A small image classifier, trained from scratch.
Model: 3.79M parameters, arch vit, patch size [8, 8], layers 14, width 160.
Training: muon at rate 0.022, 11700 steps.
Rows from block 6 of a small image classifier, named by matrix and row number. Rows with one number belong to one neuron. Each number is 128 + 32 x the weight over its row's rms, rounded and kept within 0 to 255. All counts start at 0. Numbers have three digits each.
After each neuron's rows are labels from the 100 images, of 14976, where the neuron reaches its highest value: "responds to" is what is common among them. Only what is clearly more common there than usual is listed. The data: rendered rooms with furniture. In brackets: how many of the 100.
# fc1: MLP up (model.blocks.6.mlp.fc1.weight, 480x160), inputs 80-159
# fc2: MLP down (model.blocks.6.mlp.fc2.weight, 160x480, transposed), outputs 80-159

fc1.242:115122146088165103160155125150141174159098146106197166097133157140123134059151120116094148155112164110102129213102150170073175107127150141142084109134147077038156119159155130127137108143148115142065130107073113116147063120183082104165139189
fc2.242:105153142150065092156130114113129153102146094135129132077093092113092168104129147120123151132153149086147093097160091156087123139097107090090099146122128129171146136095111080060105149127085185146110232126160063205122171100145143126134110121
responds to: floor: looped (69); count: zero (47)

fc1.449:112057121157136138127165118138144134105159105131101096144136138149129138150136104142173088139113162111076154131101154069088145129109164129090117124133152178204186116124149143147104098151107105157144056099113158113115154116128145184074166129
fc2.449:130074095075158110142169126150066141112130162108135108160105133154116110167171105137139132154104149141160144150158120112183204120066157131141155182208127150079119124132109110143151171104100115209137172175112146104111054119082115067060152123
responds to: count: two (53); table (38)

fc1.404:134094182168135134184076129104105136122149108183090122130140094077101134123136140169127160125085155176164170078131066132132143135171219127111128151163099108107149136182137165122125127089116129099146145142140079152146143089159141180122136138
fc2.404:122131120170150148084107104140116106154125123078139121115112168158103129148163129173128161107106181131109204131101126130120100095122120086131138164150099155163204063109081151149157116118115157127162094123138180155126068146154104103129099119
responds to: arch (98); largest object: arch (92)

fc1.471:134139129077175177195143107085083110122212150127066178087171073124157132121137138175123146115115090133110142152130097108100099181150215137119150138130117107128147086150112145184144093109121125175156121157091144113107093173120152158125125102
fc2.471:151083111121171054151124133079130099116156112125069127142109117111094105165131062142152148193135192145090160124100169214123094096179156147111139113155134198088143186132155098162149085133082182147191140111114121107162124166081105131108091163
responds to: floor: cracked (56)

fc1.285:141126169117099146155107149125144157108124124198190090113134139109132076106098125098121148104161193164114188114106076104157083112127170149114088126106140151141143037140106067143175095103108130099161114168039134122132099091159146150181131138
fc2.285:128101129119098148118151167125055147114128134116130096078137127191106100117091105136140157137143163105070169137033099148138150082110135052101111085201122151147081165114127103111123173188129148102102096149112129125149083154082125122162096114
responds to: count: four (49); floor: rays (26)

fc1.444:137123132114189075128140112108069155172152165112125094122121151175138099118148088086151146095153129104075123086147117106086103075122172144191142190153062133125201088132145144086107154124178094111059079148131206084151129135140150179126194136
fc2.444:135165134130162086075108120132183180104166077137128115076069154126166054144118155142117112120111163151105105123091176128117163115219134107164093145085103100153114099161118123118129126171107155136154140085174107175114118103112105194105169132
responds to: arch (76); largest object: arch (73)

fc1.402:177154133119070159198144071159200129126108099080149158127102068131113097085136087117126109093163093152114035088136112136123129123100141136139132188142120134103110116094141155102125079118107143099123112146112130201094113120166120100132155123
fc2.402:141126100099173079188152147130128124119162183055120135096153117166132143164117127156127099134094111125109111160198100178114144132140157185145119116124166127094114068107130095151154181170082117120150113132188139226133147122109146136191164040
responds to: floor: looped (45)

fc1.368:102114087122149082112082178133093115120103117100101127107134094192150174102141108109094135193109205053084152155147111157115166194095134118060116170132092096125104174123090093129124093061098175236133168121121137150125125092152122062116127140
fc2.368:085105124066120093072145086092141121148130125100153157134087159079056110150117120120148132132147126076146159098186131145125134153100155120114134138121115139126141121149124112116169178133131115115149100136141122100145100151118058122193074117
responds to: count: zero (61); floor: rings (38)

fc1.396:179196099103171140106119106147178125114158096148163085127089122129158159152069133180132121052101122089115122140143126162094118099125101149184124159092130104141105076133096039119151057185111117127155145158123181089147139127155142133095117126
fc2.396:141124085093106109121113111179158146148118130130183196129143094112153138111062077129155165044107159135045115117099113138153118172095220102125114134095134099176160132151149129151151099119156118151158194096095057127143111184135108113127141159
responds to: lamp (50); largest object: lamp (33)

fc1.206:181067113110108135153107171101151124203094152149110067186142116133114139156160101123132114174137166150056146127103145161096163094148144121098093087112075169170155108183194135153161083076156121151134100143060079121167108121079144138062150120
fc2.206:083179157097101158112088132086167154128109179060091116133088057119103116082142142138132137172113133164046119055129118134122148124169160112061127113173134146105127169150142091145136135088167111115106164157140123125142125141103120110168129121
responds to: floor: brick (93)

fc1.227:121113146151087092086073147129126122144114153132152141133107106160128139170093155177186126182150198162136159159094117107085093105108119107104104109084088107101146150184169146118145138218143159149173178092131103110071100145137131176164079144
fc2.227:127188180063107079127089151140113130171134184157103115177166144075079155108142131154125144155109152181076115129132105160114085115091192178145119166111100133121193138072132111086136089189134138093125167111138093161134139070119104111121105150
responds to: count: four (40); barrel (36); arch (35); flower (34)

fc1.350:115162185128124121185144164120143142122115111107109146131203130119046149087050083166154078084125125140130135142147105066095129123179152122102092144101135204204093135190124087179115089102141107146127098114084143139139085146152204137105109122
fc2.350:144113165191120150228098207096109148103126126128167141127095075165090128157112140097130140138104151179152096150131116140128109148120098182155149145140154083140165091149149183137156097129131127109124134105135102132133106146100159159121189166
responds to: sofa (51); largest object: sofa (42); floor: camouflage (30)

fc1.360:096140097077137180140106090167089131143149116107172149117108127110134092105154115095079170080203083157148137123076111135129103157167158146159104125128100134140110164130128094141125069106114092184141145157100119157128099197118155191147172156
fc2.360:166148087056147178152124087104137114130206120104156130165110121125135083173182139136112084197159088154112119158110145177171180122181071122122104099174132110116117102083160097093121147097117160130098120160144150148152188138103130130076148107
responds to: floor: cloudy (31); floor: mosaic (30)

fc1.200:157141105181170143143178161124141105072117161098097164113158139119121112162101108139160122143076168114146081187123194096166038115115163129088101087093170159095081117144111096132135123123066145135075080146153163110095168087169144116108084151
fc2.200:080127080172117134131170100124127150147145141138137151129097132076142187068125188154081121104090070108184134152135144095099146174222132109048177095151102119124175105112137092173156130127124175170136142139101108114146139144117089133107162126
responds to: umbrella (64); largest object: umbrella (60); largest object: barrel (27)

fc1.62:098088123158193129154124166095091113190101126158106115129126112173084123171193164145124149143132120111070125160103128133118115142180147157124121190110138121115107123100096172121123139089048097181136112076160121211176124098114135181115170120
fc2.62:157125142141108167105173107111076164125111085151108129131103100139115151123167149154102137079128143145137109146134090146172090076131147106133177190136084110158194142091122193148122124126116147084101116126154122163110071182095171140147068164
responds to: arch (100); largest object: arch (100)

fc1.264:109135167089140101106076161108119110103100107153133121082113129101130130109182039176117100173129157164151115113163141128130157202075119114169109207166120174087100125158156175166176083142113143115098175127155137157157142108191105089159175158
fc2.264:066111096131097106195149133110189101115158091134087126107184130189109096071127147098183102137112136191102106127155080157135148192095128083067134084184138103108070107129101108145127120089123121123128164155151153134171117097174118135118181084
responds to: largest object: barrel (28); floor: checkered (26)

fc1.173:139127157090167152144110081131140138218150155086107121170144104123116130147176090149085125139166133127146155141092145168171128038116205136146123153118127129060104082138184111181149112072141132101118128122072115085095087101172099125141150152
fc2.173:123108166107150146155126148184153147161146129137171116179081101112130124137096119156194114129128101148059105123121115079080066122124116135139142072128125138130122131123148124124145090136198102149060113143167161073167186141065163158088135142
responds to: count: zero (52); floor: scaly (43)

fc1.10:163132099179066113142122145124202113064142104162110131105096167111111095133142215110138057137095121156118171072107139141144155176153165121136150177107128151136141138123139081107180173141128141065137114084128074110118184165150081066104143146
fc2.10:072093149119088094098120057073155112089168137037148088116117120127186091111104119153117128120154108161170160149099112106142102147123107117129109118123149119122179151143107127167147096096137159096113102090221107149166152152124098094117106174
responds to: umbrella (53); largest object: umbrella (30)

fc1.268:153109144130136143111146126090135117126116162079165208146143103133140134117151131141084095107169160087164158187081178092136084101072137190114066131147138127118119131154120168114132121132112147081120156155140085136146113132121118094133123125
fc2.268:094141135121080156112136078076139099042182163088134131079106108148171105117119113125148161130150103120160090170113199126128141178150091076140157131130081159059120106120113110107112129183099101114145137130111203132112089132072129173153095111
responds to: count: one (47); count: two (42); sofa (36); largest object: sofa (33)

fc1.197:105078150080137201096055154132062101138146154115129145077161115150118113164143092123105124132112134123087109143100136125131113084141171151146090142150096151167128131135193098180171079097103126151157067145104167076157108191097148136101120111
fc2.197:116092180099125178097090179140123156151126106084101124111116105165117086102134075134166148151133176142132086095136094094120182114125182156091122062188118183089120132187182086064139120149116125103098135131139112126134136160062134124112090093
responds to: floor: brick (95); count: zero (41)

fc1.372:129093126147105116139112036059154143100155108086138107094180110120108107123137161134119121125163197183096095116141141072179110097119171128117117132124109167118143123153109116108157128121073079144125052126063057123084098087129106089168125126
fc2.372:104126089133125102203160170057119141087154106123139071139160122169113127099102129150114128107171080156123113145098146159162120171116106142166104117158121105045085099119078119137100105117161120130113172126104206129152124038143180148124135151
responds to: arch (45); largest object: arch (40); largest object: sofa (26)

fc1.171:104140124142210158088081119125194092118097097155131132150159141111136116124185114119143182100140180140119215073142066122080111123070159128105173181127170130081170131077127097138106120133121072115138183174175064102139094035170158113086072107
fc2.171:183107122123165147131159142098066110074139108134073150123146114171096158182153143157109165146122085123147125132139102120159060180132168176072196111154080136092099116148159114145098164102152178176110087093128142084109206133046097102189142188
responds to: chair (34)

fc1.82:133087165178059132173132118206114147111088121131135157074116084099091126053143098174156101102136085148090137099084192144145163175132113117091102146133217118121104192137135148112179123110084127129103222146104104186117115131131089112073109108
fc2.82:060101131094115106125118173175204125121115152104121148080133118134147091101129182084099125126164096144129116142157124163126170146099152143159085125091138046136103087170071131082180178129127093166156198115103138153121141107158085135130198084
responds to: floor: looped (49); largest object: barrel (25)

fc1.279:106125127158106123169157115119114028139152092160157135176114104133100151125118093144171070173155064129163090138102177168145109115136172122162177147111096138122103134094105088144147098231174109170092152096105088136172138107064103141157085162
fc2.279:162114112165094082138117089095114148116134129117132125114180125174122095140106088157127169154170171126078157198135057078105124157160141112158074157075194120079128113130096125084107162129137096130161175112117123086094152092147103161114157144
responds to: floor: cloudy (72)

fc1.330:084062163102099172105150117118091170197137085106134138162140085054149134184124149176075085107096061172048142146139144089139112091122159096152125076113141135125096139139149114169129101064104132178128177158105146094127150195076196093122099099
fc2.330:136167109134062139130032151123137156116067099107131110140173100126157121154065111135186101167142120077118166149087104138185131182083078126147071173093129158133138180153117112110150124092143107111139121131133039078131086150120158158098091097
responds to: sofa (60); barrel (52); count: four (50); largest object: sofa (49)

fc1.467:042116147128146069170111116088126127160124108118145114081126153163123173146151149157096133166160150162126178128107166163161102096076174136146130129162086090138128186129136140079158089154104150185120099127115142151119134095070155171166087122
fc2.467:117115168098136113165173134077198104187124124146177147144162136180154162102108101088111117122097076115106091137123099071110078112129125117198065134142132132127119039169061172188078158142162117132182163120106100098077141097096140140195116129
responds to: arch (34); floor: plaid (29); largest object: arch (27)

fc1.305:123122120158122064145082174093047092178078123156141065120115099158116162147161068145084112124107181143093148115146155130120154140090124109138106132134060170147166155130126108129149110123175145127091129123107098149116167106165156135104120137
fc2.305:107098039123144155168188131101091135154200151146152184124126168122124129171142155151113109158069182083081131135179155138108180122077130103156106084167131100163133123086145128121115100141127202137132132162120098111189087114145082170118156092
responds to: arch (78); largest object: arch (67)

fc1.318:173099172152110164117133159114163155148122049168128125141086136089130158153141087129135080113068137120119188150120098105162124124162077206084164163042149101132074135179110108153087168137115118167127151099180144091099134110139141124115133120
fc2.318:132134144119099116121149102151139117121126099134160124096104221134161147182176110136149118115104169142137122107094134127139133131192079163156156121210095081110078078187091100146147083159115142161129191165107103127080102108101114137179088184
responds to: lamp (100); largest object: lamp (89)

fc1.412:064057072087106176117110076173127154154066115164177140121182170112117098135172101137177118120182143140092104179113124073106096118149162184130130163104074150083140105159129103121172126151111112166131055086154122168112144152136167098115125130
fc2.412:096139134087150110114156116119066101132153085107155129120112173171113142142177198146059126084153108150184121164154103179128134118191146140139133159190151157116152191063096124137167095120114038129066142123111143135133099117099147115167183127
responds to: arch (99); largest object: arch (99)

fc1.143:178149068093129126149104124145099113156154155082113113160163094095140129162128150099170137126098145123087105199181155188077093108131135129085127074119113131179080201152150107066156135154147119118089144079162081165125150156143130140115122171
fc2.143:073193102131105123114099137167127144173130106110159137145133174112130100091121089145129197092116186137113109148119204069118147135150187098112118057160191090149117113124111092120175114149128148149198142103161100135122103141155064086114162156
responds to: umbrella (100); largest object: umbrella (85)

fc1.332:138139135142152096150180149099134117154137136143099116135147142189085148180126123131182130179110087143058092107099120106100132132102179148122100120135109098078151189130157159165152162130156088121102086138130136143112178113110115164164136142
fc2.332:117071158081181077166159190139136119127177126097115096105145103106159139132135110143203162144065090140008100145140129131090133086125128121151124162157137072117137073168116149120167164135124122130187118166159146099062115127098131091123103094
responds to: floor: brick (48); count: four (41)

fc1.57:107153100069145086135125125113153091183120135132070133170141149061130102147168181126189125068105105132122109081083132098080092129196131161162099112101098157109101181149146154139148137150156139197105131097101121155162154116166182141119131125
fc2.57:173111125111143124116064084095217159177139079137104131092174147136143179112126172081186161084105108198151132102146139147119128163124109111172101134102070113073059133120089158143076125211108165133142117135150097159116142104119120089123099137
responds to: count: two (44); floor: furry (37); floor: wood (35)

fc1.375:122199137115140102145150155113146187163088119119101156191138106128153125157116157166111140140116181156200096173137147151114146097190119117164113079143105147110081107121137132128084116115094130057184135098098109198112072077095119119089114112
fc2.375:148189137146090155186100136115138093167142174170133184107163107164071103157162112099136149153089178147138153128138105116105166166172169117155165130064152154073114138143127129079115124110146135109106082108118128132142086076110102175118131117
responds to: lamp (49); umbrella (45); largest object: umbrella (35); largest object: lamp (30)

fc1.170:141096174142128130126195123104104163167168092132120166121131109095079098074137073189098077095145077153119104191079199177115154177168116185102144163162121059119152097163157165113131109127135118110116134142174106131120106119091119149190127097
fc2.170:123142145127180153109136114102114096164173162135062142116125144178108142196125120118159106132124039122083126151128157139124115114122115175151123150126131118173139181079127111088192152078083115093132189134108122144110223120089107178094116147
responds to: largest object: barrel (28)

fc1.455:158125162128110165118123106182199183107126156091102104132126123157197107161126153105128143082189164085140132086140083141131102123100146141136095101122073137105117058202144179099112141137114131129011149134113103086091139126153119094120149125
fc2.455:053137068129110110157105162130107190100163130097152130131128096181153116135084127167129167077153112054100135154173157160120163192092102079143163158119135104140099116134112109084158123119149140152073133148182130110097110077139143116189122098
responds to: floor: furry (32)

fc1.371:109157075128152079130098166142171115172102083134180124121130063107088132141169161120091079144169141121176142168163141110154135161129168151078119099114131111190131178181139146087147130153119087116082146113055146150090080092141122163165048139
fc2.371:109157150097140128111113144127175111149117102133088141132102150147124155084207183170096110153106121139157156140146106083153147182134158189132141108134152160121110112131099092124176142088094045112060108171168109118126077088181091128132038102
responds to: sofa (92); largest object: sofa (89)

fc1.216:115114078138144107093088137145106171207140111071111107118149172077091086151113151112102148146115109156116138108174177165092145105171129107095170164162112084096143171212123160138155112121102089131139132121121151096126179163068139090182147123
fc2.216:121123141155106121065194089133107117149134126147086038084131154111125085145130148111147115148087098162171133093097120150159199137152136151118134145126077126104156173187135104088097122134110185129179146112180132160152130114120142112141180107
responds to: umbrella (100); largest object: umbrella (49); count: two (46)

fc1.145:167151117116177098101067109136145072110143144131113161120155097134174145115126109092115152063102055152182142098157113129116075088110148074185144136155093149137142126101153107096146160131226192111119128075154079160096152146118114093129120129
fc2.145:056136080103125091147155177162146154116138169126147146118132125157105148123177070120126090138128141183131102090141175079158165096194156113158125178122186118198162098100108164143154090111131135165191160138166151086138094111163092166109168152
responds to: count: one (64); ladder (37); largest object: ladder (32)

fc1.273:111153152110111133129123169071100111148170116110129191138149094101103129151115187057038140155086163142080103168082105146111142122114136111187150149122137161103140108102150127079125161152140144088079175105159050150071163127140070099124132117
fc2.273:054127112165145112130211143093134121098148114175144166093160107106109133132140139054203160134124147149099124127196067089142173094162127122114117163150090120158185136090046147143151156121088173128119105067124116104083149139139162115135082133
responds to: count: four (53); arch (36)

fc1.355:211068079121146131162127144118153141134152145115099114149165137112114150123164042195160224130112165177127075100113134138139131095096141139148133098159099159134107158114206159123125094156142146154123109087109102058161101092113143109061135138
fc2.355:157113107135094206088145151124093143157108128111113081176079144080157122076155097112127102130108150138116133129117120098138156137079127111132179104157170143171157155143133158143088174122135087086081153158128089116170125148107116141096165120
responds to: floor: brick (47); barrel (39); largest object: barrel (38); floor: labyrinth (26)

fc1.266:126095148111112123143076157091162118070115153126167144086140133161085145091134197146097124156166149085119094094128148111155200205155128071083115133140105098168089118165098064147142101114156157172116161128057145142103082135180137136154117158
fc2.266:052089099150141172125144174144105117091126128118128174129157107195151145101054076117135155150147123154103134171113123105161093142038071105109115076184126106109106121148145083126138135086129125121086169165112141113103117065146122123159114159
responds to: floor: furry (29); floor: speckled (28)

fc1.317:139144159121107131128044164165142097222094123166086113153104152107123154137062117160135145080147128146047104119151156146144169086104150132080098162119058111166146130162170126165116113106134145127145102076124078102129098084132124162093183146
fc2.317:086147119139072179099090094115140200193125141103121085101100132126072120130160167142115132207124101151093117125122084159141124104119136109150087139190164133137107128143183077188126095125163038143102146116140165139110105147113164100161115112
responds to: umbrella (66); count: one (52); largest object: umbrella (40)

fc1.116:138133118158097176148136116144114122164201111132087225193122146159143139114110093090097172123136132105106126116175093119053148068132160173127113160109135159124145097161165141148110065161145097111137086172104101129155119130107113113171148139
fc2.116:086119075071173147139088111115100147132139129161092159157135174119134123177139102073123104105114113125154135119142126160157141110131098074137133128165129160100059135154133105098184190113138142123139115164122143072112049205098118115143105074
responds to: sofa (85); largest object: sofa (78)

fc1.240:115135064158163125141095174063140034187070158103122094098119148144114094166087101141153161206120110195079140162134078096116117124151137136087103111171124141176115115165159123126074126152092130136161165163067122139120146140098156121143142101
fc2.240:105090069174141069130119166185056124093075109157169059162182144072122140127144176149158159138121140129107160104118053158147143094135114157129092127154123128160148135129062073129168092171140139134144116165097077131092112141102107111169116130
responds to: ladder (60); count: three (50); sofa (48); largest object: sofa (33)

fc1.291:140159140130096112133105102145061165148130134162106139172130059155135106154165129127082163101139129151182145107114113149137092127124109078090114087209099079121085097196152074068131145130171123101147176148147096134117118165170109158187170118
fc2.291:156070143136115110168135119123102115102103136148133067113110164158148075161139118114098147153095141144130095128129131149089127088100149146115148077207208089138213085103101105124152157104154121116154152182156082109063167145168123132063121072
responds to: floor: furry (65); count: zero (42); floor: plain (34)

fc1.443:140185154180183129139137170125157136119108180084095087171147121122041121138185121114168141183085143059161164105135182129175114110086073177109143074068107098094089119116146144148121062128142104086130112132120060107114179181136122098077121138
fc2.443:121068148185036218074126118150111134175145138114159101145092126149106151193139131213118090163125120138088120131117174147090095124180147155067124088132130105121115126236118116151140082083103108116098102076125100105140135120150117156165101130
responds to: umbrella (66); largest object: umbrella (59)

fc1.422:081143128151154188099127110101107120133111134071151141097165098117170074138106103109122119129091187129100080162111145113120067164101140150108154103129083134174152173162147153148115125114095096175074160121132086143119113151097178151181060166
fc2.422:109137203156196105113109111187074096145130123108174111112090156107086104122135119115115089141158132146097121114179131122163178152164104178132062140139100164135101129086117121148153099129069158091142108127126118175063155119123184092121095145
responds to: lamp (76); largest object: lamp (56)

fc1.333:144077115158046097143135176054101067052112152106181156153154172099118151192116106139197154079174098079103129169163125149077119149112134138012137141128135119106135155152128153139150119129182147143166132142124128150094108116167145149102115097
fc2.333:157114112127143126132068115146099116133134166120080093053099123153183103126088165077126120109074065150107121184140144163117139110113123154081209068130116174126132162093139150114107135103164191124159143150070128118140129145160196177112104104
responds to: ladder (62); largest object: ladder (36)

fc1.280:139126126154163136122099170142132126103154116095170147074133164127097161138144071070134155109191128159181128102129111115139167090121154124112106100128083137146086227080154095200115126077135147125153129151136169142085119114066180188117130141
fc2.280:158139144037180165142134132099196110162140148115172119166134128115124148115135097099140111159124054125107120154210085179113153146170100089136135154108143156159082091159095142126085124164130156167107129158096166103151134113104130089163075134
responds to: floor: cloudy (66); count: zero (43)

fc1.314:133121098143117113156162116126122104137104122172106098111147120072126153144104134156142182169060100119129096093164110151127139176052245114172125118120104115067230177160141159072122152151137125167105133181114124135072119139095086116132107148
fc2.314:141109121152157121130151183095074144044155082176136118126121084131091116127156151083183089133167138161068109165137135120142135114120087131192144131133147139144093116135144154131143106125096130117164173163115144141101138135132105096127159067
responds to: sofa (99); largest object: sofa (87)

fc1.337:122092104086177159116133138145131154149132129088094117149129073147136102153125087105125186147071125102090149091168147110152170133174178188049117157138060093144119203163133120159194125060156089118162104095088138153142101131093117104142114153
fc2.337:055089140147157143149082173089154147168180139086169149153123115134150128144140080142181161118100118177067129118138067139134139115149155111056090116167132149088166137152095113149124130090107139124074131155128122102093107126053112136133132074
responds to: floor: brick (100); count: zero (45)

fc1.51:188145131120080097135121185143157074122153142186116103140171137167114177140176100124137113080114083135154116096076088137185087118153154168132133103085148121157143164165168138126082166090099141173098128091110130127110165166090116155148154148
fc2.51:085085159130098082104083127145087161159156115093139151133174137214174123134151071083124091187110125138128098115106057182121121097136091095094161163172128131132133100151088101100164154127103123181134129160178134130103133117123160172114128117
responds to: count: three (43); flower (37); arch (33)

fc1.405:096188134101128130118118125142216137154120112113040111133109143156122147139148137134118136134145130157108135128086077151132130104165172087060119107129149101122129155148168121113150164153080171181128169144134108139136169147196107159114209074
fc2.405:142118136102165088100102083119145114153164086145088101142167141155135134153132099127145136102085168178084109125101145150110150146161136121075118136139120088128086134159145113186128120149137133124139136139118086100176122140149103084176133111
responds to: floor: furry (57); count: four (44); floor: wood (39); robot (38)

fc1.28:164134091137084153119161118149130103126060130147146141109142117164125132100136105156086065103108153161102110106109117103134143152137183170127115114118126153127116137195114118098121131139055138086178152133101155168093183093111134102072134155
fc2.28:154110082110131152134097135095171098079137216170136105138120136142166101115158104110138109106132153179096118151085081138125173127091153102123089136113194111138064065141140131127093158089110159162111152131109106176147115107151123131175116111
responds to: count: three (42); floor: labyrinth (29)

fc1.119:130107142134104143104076126091207156146103186105148143166137152073120110071126132102096141090142127070215139116132116094109138137143134088148134160161117204153087135154119129170098186120160177081140095126119144127142118048111117112117193172
fc2.119:134147099109144147077108092117146129164089111135159131185118128104123123128114156126125145053121185102177139164139131131133165155109131168101170185173033167227114097134098091134162141112162097137078085213086109153180122180075130123146137173
responds to: count: zero (49)

fc1.260:136139139101148052152077126147115131159086134152203174117154163102132173145117120118103108105161092142143112108125115095082139109158144108143132136159112117172164186100104121119165193108167103118085130094110144126156103125071113115164073066
fc2.260:177167126154152085167059105194155119106121113060145147083106095061120111135144130122123127153125108141127091085141159177115114128099184090095146140147089110195127150141108132123098110165114125140054166190176098080097109178147105112165138147
responds to: sofa (76); largest object: sofa (62)

fc1.383:173146073138126127129099084147169080166126140143145069124088100172120168103142088101143150066139096199162155102140101165185195121143119123165122104126165207149155134132161095138113135073092196108132104102113099109141095164158100119147162092
fc2.383:075098136123154108160113169154134110134123139138137148171133195079090192158099162102103129153084142113136158228122051064112146185144115077157138142130097137139115036142110177135127067082113108100097139150090151104128144188130150142168120118
responds to: count: two (43)

fc1.329:101132101128131142151155138092147174085185140098148219074158127130100087165097162103081101106177162102111223128098100136172143132149180126086149156091170139186129135162174062080093056137145164126080143151140175126099116167149126086120145181
fc2.329:106121101131098113163130177121170128101146136112149107146102159117130205146149118143106091141114135137049170142128143116192160140038127109133148107098159146155161084167113119122094121136097189144059142160137171083114102104136134097153128151
responds to: floor: furry (55); count: zero (44); floor: speckled (26)

fc1.219:162135173079142103176135130116130074172161140077054163094136142140161064150076109123126146170060140164111184163155060106081119148153173039149088137118082161107119129149116132119128125124102111130146139112098108157093149179140110174107138027
fc2.219:120142109139136110151167130103106186070130128124130188094188096171086123151138135154088102154196076150117099163092139195136130154056153113085124066151093123143155166098155084084078095110095089109192162143108149092109097212148086160116111196
responds to: count: four (69); robot (50); flower (42); arch (33)

fc1.450:095082111123116127099049134139162057046180127140112090067104093090120147124158128167129133135164061141103155095174091150097128097148140134123104149123130137150118169143140159129153135149185166149190142138105128116103129140165091151092125145
fc2.450:142159162114094155163150127072150176096126135080126158039108076155073127159191123097126123148108163140129138066126110130166092130144134150132139084080159239075129053108170129117095143122126124143108067147176091121183098081119100160119141166
responds to: sofa (61); table (60); largest object: sofa (50); largest object: table (26)

fc1.150:160101188209174183144127113108128148087133126122139074183149130083088093073094109133121154149165141138098104110142105079104128175085166143153112146192067089091140165142114053118169186128148109166155163126151130126091119114112128084166146175
fc2.150:133164089173120118148128178165133099105184132117108123117141139134135114086094103161120087093137115119098149156135142157123127078090118061186104094144123154133101117100155131186165128136113167116078129179215107129132128067097132153114098118
responds to: floor: cloudy (42)

fc1.261:169126140183084138124147177149131099132128090054153172124143116144102114115066066120062083138139132146105149116139149123132131128131122158143107147130228129147112122084152151102153107164134108110152160135095155178136137091125172168105135092
fc2.261:096135158141117156200191116146120098155128215096182164172151147157142154132097132078093108132138074132101104161176187158127148113134161156169110135082148131090130069154147128109187128127114105147169144160098114183096128176124141083116149085
responds to: floor: looped (56)

fc1.33:130139165168124109181176118128182113090104078086105120175094126132102112117122154146171086169129156131143168145101155124112113088102132126089178209102150141094187131059142120114129114161085095079131162076139176114080130140085168109083162090
fc2.33:133169101091134150128068118123153135165155151079111107212111164106155136141111129107160147120144121129191144166169103122135069121143167132148163100126141145088113154163125123100089058127104124136162102138162131138134225159120079158058163102
responds to: largest object: barrel (28)

fc1.102:131166149147132160165077099184127138081153147151156147115138146125082091113160127115142100152152095162078088139138135072126111213146102172106135181080165129115069115101158203164140140106135161138153133143107079141147129102153120112131120062
fc2.102:067108110102188094126151081060134102197161075158144092163109089119123083145125116103050148176074132166153150123153093149092044126145151149144090188076093113153136112121086099132182125143061164144156113101183127158128160171061093160167156133
responds to: floor: cracked (26); floor: brick (25)

fc1.424:122144135051134152108171139104160106132078085139143133115132112119092196087090093092126140123103133142169159113106176127094171107121111113170104118067099173155098133127176189167153095099076132145183164105104179091088124145166191142160134120
fc2.424:098165178076174172165120137058112148148128075073110126173143179073152137136138115065103118105089075109133162146167120091162152096120116092174135171098138124103129127157152127127104104132096190213126130133175142110126140133119127153116086158
responds to: count: two (48)

fc1.417:170092125112192111208103037130139125195119136112105091172159119117168165108131120127148080131120167134104121151169161119144120170131151126046158154118140154093106170118170147184127105151144110075111100142079109074111147151097096147100146117
fc2.417:062138129093124178096111112158174166151138183074135099162152100100116096104140086112142142164091132137117130096142114182163164097133155100065102055165132085151117123144117096118131110140147091128077149124097176099114133121102113136075157111
responds to: floor: brick (51); flower (41); largest object: flower (28)